From a checkpoint of a small contrastive audio-text model: 39062 training examples.
Rows from block 6 of the audio encoder of a small contrastive audio-text model, named by matrix and row number. Rows with one number belong to one neuron. Each number is 128 + 32 x the weight over its row's rms, rounded and kept within 0 to 255. All counts start at 0. Numbers have three digits each.
Before each neuron's rows are labels from the 100 clips, of 14848, where the neuron reaches its highest value: "responds to" is what is common among them. Only what is clearly more common there than usual is listed. The data: simulated sounds of rotating machines with and without faults.
# fc1: MLP up (encoder.blocks.6.mlp.fc1.weight, 512x128), inputs 96-127
# fc2: MLP down (encoder.blocks.6.mlp.fc2.weight, 128x512, transposed), outputs 96-127

responds to: text has "speed"; speed: medium; conveyor
fc1.196:179133137186092070153105127141094107138141077091121109187131183134179082169111120132107091152150
fc2.196:126153130138128073189054106116116065100035107070134137189111142090152087154113178120138118129147

responds to: text has "noise"; rattle; air leak; grinding
fc1.81:141124104167088100088124132144170108144143116112145086081180098084117085154095091157076099119104
fc2.81:087132100130094132169193157116205072076142162146132116158015122168132104147155059081157137159130

responds to: pump; fan
fc1.280:101187152119130117136104139135120120117136079097054097147146114046133071128138084117150102150124
fc2.280:116131195146069150086154135151083102124122088121052098053190111143145193156125149153094119137106

responds to: state: normal; turbine; fan
fc1.509:163166126097151065109117093155122129163155067054152165117174148128083110121149101165137104106148
fc2.509:171187140190122100172176116084152092140066204158150114124177095121162110066103115112121176173179

responds to: thin (high-pass); electric motor
fc1.365:091067057111112105143153113110123113164110142080118117124161112121111116140146127100154153155147
fc2.365:137132100118116129151120108063148107131105132070103126183146082111088118105175066171169178146144

responds to: state: faulty; rattle; grinding
fc1.449:107210114171071063118148116075155111142121067120177086138068132129191150168143152120139134143094
fc2.449:062151133149172144085157147158120133105155164142166121155124125125104105149089149154136134154103

responds to: gearbox
fc1.112:149146157126109108102114095155047108070127111123144124121155199094170163209078084132115139138118
fc2.112:129156091054179131164043126079078149149082137105104191173143180134168108160072110092159189120154

responds to: state: faulty; grinding; turbine; gearbox
fc1.380:127107129173148111084131163109139138136098183162166171079136067069107103194092163119151159152096
fc2.380:070085096097079203098128109126204076075162132106143095133116092113108145172147116184118101169123

responds to: quiet level
fc1.63:113170124114165111074097182196151102136108109094124100126138127125128119082162110127108114149075
fc2.63:122103117135107183180154130096151229103127106112139109127113104147115086000152134137125168096151

responds to: fan
fc1.479:093076113096108109141118117117131106153188084094146091173135098100149142152134119210084105117154
fc2.479:131124035113155107127158130174173121161125146151164118108135112131106183135095161132069107111122

responds to: rattle
fc1.495:068124120143126116121087138072141096166160179131151136156178153117151110132134066114198116172131
fc2.495:172175132179123113086142130123168179120112161106108174137110157174110169133089199166047179107165

responds to: quiet level; conveyor
fc1.198:128146146089168112165141137181154127103134131120129057136089143123105128066142086125127105137086
fc2.198:092096132152125157145125156158140212124151152108130140154107080151103109000118172155128113126133

responds to: speed: slow; gearbox; compressor
fc1.2:087160097134122133148176096102090074113154110129095147171133139143149120145102139119075098215103
fc2.2:162194129180167118122145130136136139160154114136167112146156156138148099113050067098150131135158

responds to: electric motor; gearbox
fc1.29:159145133102128118163144181150157111119064099090140075122131178056171129160160117107115137132173
fc2.29:145139086216150081131086129143175091146121175134143131140167106164161053139111088120145102097165

responds to: gearbox
fc1.477:152166159162072141067091120163119131169164145134126166136169127079121143146083109096098144154110
fc2.477:089124088112160129178087162115138220128117137127117155122075110119112107105119125129155188197152

responds to: rattle
fc1.466:110118029150106113095137094130110098201170160167143156102111089185132143169110121104111215139079
fc2.466:105142209102138190098104141135105140114118096189120087153178181068126146101089108119109081181133

responds to: state: faulty; bearing knock
fc1.23:088098147171124163101159119135161051122149128116125106136130169091143150140172194189084106110083
fc2.23:116083072067132168120133101115153129093118132130108135131140134128080134092173120146106177125056

responds to: state: normal; electric motor
fc1.470:182158108142166083092124142119161095163166130078169095166156212087138136158110121160162119125148
fc2.470:121119193128149079155137104117156131111166148136110092122186106179148093106049127153087144210159

responds to: rattle; pump
fc1.68:119129141184165125104206100145090097115132086075116163137125135097163143159176164153154164137092
fc2.68:099104111096065149153168129091107093152140114127132161073045082142120121131106197174124176123117

responds to: speeding up; gearbox
fc1.488:119163127132088146094097121125094093080065128136115103112145157181128155158145097107121128162151
fc2.488:070136073131161142123119105179125195108164117133149169146127088112121111103081121181121171145118

responds to: squeal; turbine
fc1.215:153106150123133075160169147148156079136134116153152147120057176110155102127096137144080129187123
fc2.215:099157085114112112178095116095184139098107128126167167147116141137092045030079120109121205163120

responds to: grinding; turbine; gearbox
fc1.97:143122123151143150083151159158142087092115144115161160131173093136085194158109136127116128124102
fc2.97:109149150175171156117073127134152061078137084134122089167106166108143126127129068129185076132188

responds to: conveyor
fc1.60:095140134168158137123196086147156103110185133148155118141169115120133150127102126122096128165145
fc2.60:119168150139079105169137133091159143081069147195185119146080136131136073138102104064112152146197

responds to: electric motor; bearing knock
fc1.290:125119099089166113090147118150139137118111191099138128122229140098117121140164127123108150194083
fc2.290:134150073116166107146214131115106118205136135123162091092142171177104163089194125123094115101103

responds to: turbine
fc1.283:121088164140102110098137185141159110134096131131110142118141131137154071142155038175118149131099
fc2.283:140162121150147145114154117113087164141148129115120181096090066152110127097154081134207181155147

responds to: quiet level; compressor
fc1.502:142180116143126106132211151125165126174138115098124139152201129084151071148141129121122111146158
fc2.502:125063082111104200173117113118144194117103165114152188124073125097145087125156127140147214131091

responds to: piston engine
fc1.336:123167129177124104110115169120094045104072128153165156141116125139184110150090123164119135091162
fc2.336:125091081024136126183107057097131102098066090033093153155144143086110090133166158144149159123133

responds to: squeal
fc1.9:115143169165095162097110142166188126121144073116120113102155120086130120159175093164091110170074
fc2.9:080161118117130207087156111110131103060141168162082133128168074128093115146103150163118198140140

responds to: fan
fc1.267:111137149126115054128133144102144136151119136138131160122114195101158049129108102087076167148175
fc2.267:127091145062118111152122132102049216164116117068167131135105173047168141075142174124113131120103

responds to: text has "speed"; speed: medium; conveyor
fc1.49:151163069133133125161114098105128095169110149082112093125146124129130125147123097190110071117158
fc2.49:101135052098163100150100113109108133138117152091178184115159146132146108143076082132183141159173

responds to: turbine; text has "speed"; speed: medium
fc1.282:160174139137173139086125168136157141126045128130149120120142097079087107141123106175081124121119
fc2.282:142181094156138141082193126145149170120161128098096082167104113198130161117121065148135127132146

responds to: conveyor; state: normal; text has "fault"
fc1.390:077158082160139074132182130157182094106101126149148061143149135141183128164131134168122170165072
fc2.390:146142152141129109175088104115149140111091130104132121166103143136141075117119089087119079126209

responds to: state: normal; text has "fault"; conveyor
fc1.405:178187167172097122072152069164097117149123121081125128144199131133157171169103093203080072127156
fc2.405:167131159094125109155065109145081175156124151072116128113180198088163106126158102111049065049151

responds to: quiet level; gearbox
fc1.422:094151174150116081135088141170141144160094183116145099125163189153172111135182068080107117163117
fc2.422:120112142145158147136163119149114213129113072158137166118091116098123131007178168144166134145110

responds to: speed: slow; conveyor; state: normal
fc1.361:148131113107096169092090157149176109140147116083164107133219146156095139147129091119152087136061
fc2.361:145216118147086108095104108142200117105115098111174134117154094144094102196040108196098172093180

responds to: bearing knock; piston engine
fc1.197:135061132103102110097079158114089123156120107085103183096130118118135105157158105173144166137028
fc2.197:177165147141098097147086134170141108102148153174142116104155148124150116080040094099072131152130

responds to: thin (high-pass); electric motor
fc1.14:176124099061148088170183139143088119173181098062134095153130168128164161187139111095117090101133
fc2.14:145172064201160101151117148137161158172232106155150136155122125137147119189138096135137129154108

responds to: fan; pump
fc1.253:090102055102164088119145100132169110138101165088094129143123120112132115129158070163108186163135
fc2.253:064082168099159095138130149137147123119115139073133141171099081161142141114109105194095153162160

responds to: speed: medium; bearing knock; muffled (low-pass)
fc1.333:156109120099173119145098144089137088123177166063123142172163114069154142142118103143148071140123
fc2.333:124082142089053150070199149155087105104123177108126094131124149096076120146177139107144148141106

responds to: speed: slow; pump
fc1.408:126085083042088143137137129102127071103107155094161154085130153105149163168101125152109186140104
fc2.408:161179143171148116156121124139114157118127113125090098132154121131107109029148095117119128122145

responds to: air leak; turbine; rattle
fc1.181:166205119137134138040164175106143111132108216125157107108202174157142154150103110179103105130166
fc2.181:191073170115133062157117131062134166125167111115141073137127178085181059116073100126136101096143

responds to: speed: fast; turbine
fc1.511:144148135110190081135150168133160115118178121156140110137108198163171102151072083133156116183150
fc2.511:072200106196158127139147160141165068126188155184164123118090116120091120097074118169113147197115

responds to: speed: slow; compressor; conveyor
fc1.344:074155104191108075168124136182176092148112112147182094151078135149175122131107102081127125195075
fc2.344:114120149137105092142088133104095149097058140086097133173135157149109071092142100086118135128204

responds to: thin (high-pass); electric motor
fc1.48:158093140077141071146192108096113120147138114018108150108220107124131082153185074176130074114134
fc2.48:154146118108168131139116121119122151100113074091071143169168105155090059149173061143155135117133

responds to: conveyor; compressor
fc1.155:086130089169083110141145104137167055146123177094154134131107156123175094180117171138116133181109
fc2.155:117143136171129124122153114140165115122104147161118136149140125175125147065167058090130101134112

responds to: electric motor; gearbox
fc1.85:106136149148155107144087121136147067101084139102104134119093114118148119149142129120147098163135
fc2.85:154112123150099158094123133192120144142096141116149103090238115079113119129152099153091117103106

responds to: compressor; speed: slow
fc1.132:104109132149147156159145135132103103126177122136157193170080175141134135146078111131117138239103
fc2.132:081207108206140123166136137098114160137206099133148135162116145147129114142084140122142139174150

responds to: muffled (low-pass); electric motor
fc1.71:108154128055154072174159101062099093111116072125068165169110107155155078147146182131127143173100
fc2.71:230143126206081153063110149182134129132156118119180110123194140073089135125081077121111119070168

responds to: fan
fc1.425:170150138139115105108051142169150133189124121116154118101156080104187143124133043088100102113146
fc2.425:088130180173097136152190153103115132118055143173159131086085128094131057088132193093151153197128

responds to: imbalance; gearbox
fc1.51:128099126118092073144075101127097119113078109121124093124154236155120157153125110110140131145158
fc2.51:136160150146131073145074159056136103111187100159133130164147171096121076139077125129197149162181

responds to: turbine; air leak
fc1.407:147125095122101115143114126139148109142075144115155117075128068138129122193080112131116084127104
fc2.407:052141140189083119151157138151133095126079127156126119119140120130177121146127181118128091178105

responds to: reverberation; text has "room"; text has "reverberant"; gearbox
fc1.227:096089166096155131054070109143111108101161111121136050161151123143146179155105099154156140199174
fc2.227:117076124125157106158169118102162055077090155145119165133089124155140119090129135106134181172090

responds to: compressor
fc1.496:102175112110107129074124172116103090128149152106160102165134092143126090145080085103111130206123
fc2.496:100135115089103108099127117070170131133133106095152139153139137117147111125144063100218161132101

responds to: grinding; fan; rattle
fc1.382:109174108150052087121103125080158084150108059138175115090102136093183119133169146174118147144103
fc2.382:074113149133138154092136142167135098079143116129122135146133135088127098160101172147161138162074

responds to: fan
fc1.3:105132105127153091148136120146112133163162171114182150128117105149200104165120107132108175152125
fc2.3:133094161043119073114124130144109161137130081150099103125137147134143183114139076088147120134138

responds to: electric motor; conveyor
fc1.279:174144169106104115143109113102170117167102172045106188134226111071103100139154114125123117118093
fc2.279:097152164170129154087136109116167101087168065150159162169148101117061097126113160138101105141161

responds to: piston engine; rattle
fc1.79:093094113105047157143120177072148085172156132147135101092124117146149103137147116196091118155138
fc2.79:102160133138176144131150130175122152114140081147131124143107135133083116121148114147176141129044

responds to: state: faulty; bearing knock
fc1.8:138146133150082179075154088128157083101163109127148112121144188102113161170146202160080091111077
fc2.8:116079119089113182113136098124120113099115142073115125138134123085111166115175128131134135140099

responds to: gearbox
fc1.388:065137119155172065165098109125157116114133103132128119230101120137188128124114116160200122216130
fc2.388:140153057113125119092108140090170138137126174115180117162183155120099157064150056136137075140155

responds to: muffled (low-pass); fan
fc1.412:157152075108134124136065093122087134160154134091166184140210117103098077141070090123147123104107
fc2.412:060131115155070174108140114112206077111037152162165139122085065174103090130135141144091177149128

responds to: gearbox; electric motor
fc1.261:087190168153130147165046112123163104112111096173110147132160096132147124198194134133118152132132
fc2.261:157087115107036156091123132117128084140123137070129144121150111081116132183140138157165122103118

responds to: muffled (low-pass)
fc1.287:104080137119163077182153128121141069167118150143112159097120163159179128161140136039138101170114
fc2.287:059125048113144126129144110071117077143141111130045118147071189144153165122138164089161185229126

responds to: reverberation; text has "room"; text has "reverberant"; turbine
fc1.376:023079114123147127124125147107129067106151093166088136140131100059113099148171068157156141145088
fc2.376:139080130199144140114163153127007078140105102058056160124107107182137142175203134076177091143124

responds to: speed: fast; turbine; gearbox
fc1.458:182085084118212075143150119160173114122176133069141111139203135031089092128067163118147124145094
fc2.458:065115146180082200120131115096146123051091143172161128197098097121062155097115198168094135168165

responds to: air leak; electric motor
fc1.506:140139075100176126123120160176187123141128165098136145108216167099158109142101048134124139139114
fc2.506:166110102181108152097205161149175099111135150145135045078150161070123169118128120114144129170119

responds to: slowing down; electric motor
fc1.121:138180121137091100177091127124136113121099118176212131063159152131149123167147143091148121102089
fc2.121:041083138176101149140206128135089092132120142127051088121158140113149181137133214131089098210099

responds to: fan; muffled (low-pass)
fc1.330:164121112082106125087143153095104093121127103100171137083171149098108129145130110097136117129106
fc2.330:088164169163144126160128113172137068130102230160124157199130104140155116186082141049119127190104

responds to: compressor; speed: slow
fc1.86:104114074091118142129119131155100096127139162148125145183097176124151121164064135121114098179127
fc2.86:115142149196145142107172103102160133140107147141167176140124105131120155089138076163144154143110

responds to: state: normal; gearbox; muffled (low-pass)
fc1.439:155140165126148128127156153144154110126098146082144133139124134072135135118185086136134153135136
fc2.439:180158188129103110112135114173132083113146157117129035153221144154128148153122110128044054097158

responds to: rattle; gearbox; electric motor
fc1.230:080126173130122119135123113089172104092092180090161119172118130148146129128124179140158119159110
fc2.230:101097097076165131142124073104066117161091127149120136105178145081146145096214087106119122155125

responds to: imbalance; gearbox
fc1.206:165139166093113149089151105140119089116123094092158126205116189106191140163086090148133085113128
fc2.206:136104123067165082148105166135097152074034079091113154149075136123144049131127154118180108135159

responds to: grinding; air leak
fc1.249:150098113199197078182158202151134072140098124103145161127168140081148154127074165200110065150130
fc2.249:125139122138154157141177122106144084071075157167110191118069094126122116156118185100204227193080

responds to: state: normal; text has "fault"; turbine
fc1.90:139169171075120130159158114153141145089111111101138081151147170057078107124170106128096158125127
fc2.90:117122131167109143081053144146166228119144122136094140100184126142096148058110159155103113082134

responds to: text has "speed"; compressor; speed: medium
fc1.453:123149063115192099172090109137160124147130113103110115146089148122122059171122051189161112121165
fc2.453:069130074154162110153112130153143119109099114148178177144042064155077146101115053179119170175152

responds to: speed: fast; gearbox
fc1.251:127123078138085158115091131148171126102141142142135153135189126095115072131079117122168137214078
fc2.251:047148148147129118202167109052116124110135076135129130172069125157166116136090136129148191201132

responds to: speed: slow; compressor; piston engine
fc1.108:122117144093145094118134106125100083119111150105192137119159146070146138172104134146110146161121
fc2.108:164195143133187110096131118153119199143162112083123120115183109142117104079135058162143093074097

responds to: thin (high-pass); turbine; gearbox
fc1.146:077130125058144087182130125104131109143147091120133137108124121131145090117108121118095173185115
fc2.146:146138190126115138112112127154084181128149116082123104164108114108102136100112140175099081080153

responds to: reverberation; text has "room"; text has "reverberant"; gearbox
fc1.236:152153140186173123102155087193166125107146119056155187164151176110117125178161144061214144125090
fc2.236:087151104131131147169142153180135134135129167186159084141091118202121129144104118074082134166133

responds to: thin (high-pass); turbine; compressor
fc1.185:118108113159178099176133130147121120160127126128138154146100123155225129145044079128129146136119
fc2.185:049077138112133128151125120103149102127144159076062155173093131089158161128175126132161123203120

responds to: slowing down; electric motor
fc1.187:139178107106128116096123143134145121158105209158193118152147169117116183116139082128105096136098
fc2.187:061144089107124179163092115126177202115132099115117116163114089116087061027135137141182111163145

responds to: thin (high-pass); gearbox; pump
fc1.38:093068115146145112103119137175120120141116126088133072130139117114134161140176052114136127160069
fc2.38:103089156090134154110120117143118230114085091090111161162153068123115102093101136186100140117167

responds to: clipping; text has "clipped"
fc1.285:123117173133128126120096170168103132074138140033099131162193113168162113147093110122168146161120
fc2.285:158101180181164128107143133145160200156142113179140101116140143118140120077134090127138078035125

responds to: pump; fan
fc1.406:084139101080214112100126098131134124114148137163117141086130183080165105143136122119094107159127
fc2.406:102087151142196105135102138163039078151103172088146154134135174123156135134157131094108104149144

responds to: text has "room"; squeal; electric motor
fc1.72:080081104098194094134112194136176040131123109146143104165119163070175115139188086153159096130126
fc2.72:191125110132098106118136105097070164166140134043097208127142115163128177158162157118197103072134

responds to: turbine
fc1.420:126120101141140136115132102160193125124104126123128102147177212066108127136161130143123100146078
fc2.420:138121167116131098127099096105140123160151140122100126151187139079176157126105104138148123125157

responds to: turbine; thin (high-pass)
fc1.256:162116078184192094163180169145166106186195158091073113140153164082135082147119182133080104145164
fc2.256:079084138197125136115136137180170101119153163094128124190123154139117084168094176121128073147156

responds to: slowing down; turbine
fc1.270:160128129100130137184157134127149090156142135147147124158179180101134126126133079120105109171121
fc2.270:101133160180102123120237114110135108127159098236159107087089159141143114095079158138118169179132

responds to: quiet level; turbine
fc1.224:174136090104106140128137085078106082114117072136111122099144155153193135181126153149106174185121
fc2.224:121131167124091139136051123126098124128131090089103148119118125039130121200124143156105151121142

responds to: electric motor
fc1.417:139115169149096188073022145109159099159107158179103137103181136124131135191131092164117112149110
fc2.417:139162172162141101105126154134112119140222098115102056155169146157152130148118125126126142121182

responds to: quiet level; piston engine
fc1.404:079185149148156161167092128126136066162151163133118141174115150115088102126170127073163161152138
fc2.404:089123122146111111133140119097158036131169042068094127154039080121132131218150177132194162150129

responds to: grinding
fc1.295:101188092102084135148102097101184086156144046121159083134099145106155172156179171122101108125106
fc2.295:099170136172210153111124142182113136117153143156097157139125114103128115148122085150159148136111

responds to: pump
fc1.127:141205108149093067118081112160097100134167134094180116117095110084147124114080117127109117106124
fc2.127:103048161079142184111111104110135163085115124119082098131109132122155163000151124120164159149103

responds to: air leak; state: faulty; electric motor
fc1.357:160120075132126118106092165185133120148111124088167099113237145090107110152089073176117157115148
fc2.357:136123067185096070151145151130241131127101193187130090091133127190165136116100079099099170169131

responds to: compressor; thin (high-pass); pump
fc1.139:135183090139128162100109175141138130168165112107146150094109101124119105146076168168121150136112
fc2.139:131097152108145103169113100112140116081090081193099150166068130092175077089092073112178152172166

responds to: state: faulty; rattle; gearbox; grinding
fc1.409:094107140166184112080113153162177103068084116155127157144145111108155171198114126131084142165095
fc2.409:088115141110179204099108141128127079061138137119170120161094083070086071170095140186132105145140

responds to: electric motor
fc1.332:095097146113139095139068137109122130119136127097116190163109088132119074137154101143198120120116
fc2.332:167108120157158151086085111157110229094139136135167101162110158135130162078116080154091083103135

responds to: pump; text has "speed"; speed: medium
fc1.353:150175153132149122060102105176128135116130126056144112147149160071097081130119067070092095126140
fc2.353:104142168133128169102165143152079220103092115170101139122069148148118102088155170085176129158163

responds to: rattle
fc1.46:084103140052164162136093104123113091080111105149125096116162183134162141128158133144142172178157
fc2.46:184163153179104123124167081101120130194155096140108092130187155093146144114153185099147104120130

responds to: pump; muffled (low-pass)
fc1.141:127154158107185150130077072176119153120213127097142148134124145073147092180132064101145135130145
fc2.141:151129179110132118106150132128123241087121140127131090158062163172138112105107075064125179123176

responds to: electric motor; muffled (low-pass)
fc1.397:160090057161104084137078131177171089141095133109161197075137104125132097147102098082120121128114
fc2.397:051118097123084081159131161103158091147032120158118138089104127169188057090114161110165165199124

responds to: state: faulty; text has "room"; bearing knock; rattle
fc1.456:124107110114142119125122129115092097159182159093116185132144140144167115155186132090132145115045
fc2.456:141141059162141092176180140127125114174167141104104084127188097191138109088150116091083099111182

responds to: reverberation; text has "room"; text has "reverberant"; gearbox
fc1.373:081137122168148088099142144127122087120138100096169113195082112197194138138155147053160128166108
fc2.373:116144141083210136125142137113054113095120102096049144136154120148125097112136158159154143131145

responds to: thin (high-pass); compressor; electric motor
fc1.77:178108124105080099116100105109083119105166133041172155168127164153167153194113148091168185172105
fc2.77:091150214126134094082133135123088071126117109104138169148170105078120123162142079142183172120081

responds to: speed: medium; compressor
fc1.341:088126128130145069172123124120126059146114151159135079185183207146149153150133167072168154173101
fc2.341:151084143122135183108135106116118097118220055179141082127183147078101142154123137189076140139166

responds to: clipping; text has "clipped"
fc1.386:098188116132109129105097202105111108083120129111153120151121126111109119147098102132141095155161
fc2.386:084141112070120100092081115084132120128111118103163192165114149095147107136129048118216166153111

responds to: bearing knock; muffled (low-pass)
fc1.24:153112077100098157153189158106127071162125134036153115125129147135153128149153128171088085108134
fc2.24:150117157124140149131152115141039111143106121078066082132151141140123154117222132097127107120175

responds to: speed: fast; fan
fc1.192:144096112124115087146124144117168082128163091117135071128102137112097130132146139121130083141132
fc2.192:106105079169132102143167168114190066081107143202149121154085107119141174103069145169129091212151

responds to: speed: fast; gearbox; turbine
fc1.30:179137111104122088182097101132166075152107159118113156128189132157183074155147122088139098142116
fc2.30:074088100135076127127162124109170040132119115148143140152076136162148152180081186152129185173111

responds to: grinding; pump
fc1.293:124152157147171172109122089135197095107081150048140158138152169114166117137149123181094154133107
fc2.293:099086117085101155124128141116142110064146126114157098198092134102101117120160162142105135095082

responds to: pump
fc1.375:100160085109116119095137128138157142136117115115126136119092129136116173143155114189119128136071
fc2.375:123177101130182114130095099150156199093105131101125124168109073197118119091078118184119205149176

responds to: pump
fc1.212:113184100121139135077060066160147136185161127126103137095113093170117125176131124148116207131057
fc2.212:114118130166159085173135138142123089103129096133092180145015099158129078155111073166123150105159

responds to: muffled (low-pass); compressor; rattle
fc1.175:058133065155155110169094167152170077166137129144141140142135149104170096128150131091152156176077
fc2.175:140136155156100098160157139099110121057074163113100165147095131164143132127101151124075174130138

responds to: gearbox; electric motor
fc1.286:099145136159123155104151161157137111163146138154106117115172154086132120137145159185057091130124
fc2.286:108147101079130149101129163085134157124111080060130165187045110140081116097116099187178157131127

responds to: rattle
fc1.438:064085172094127120089080106153138115054113080114139064129129151128109062147151109143139181195118
fc2.438:121140089153120114106191121101170109113105138156111114124143091209130155114106141107119164169085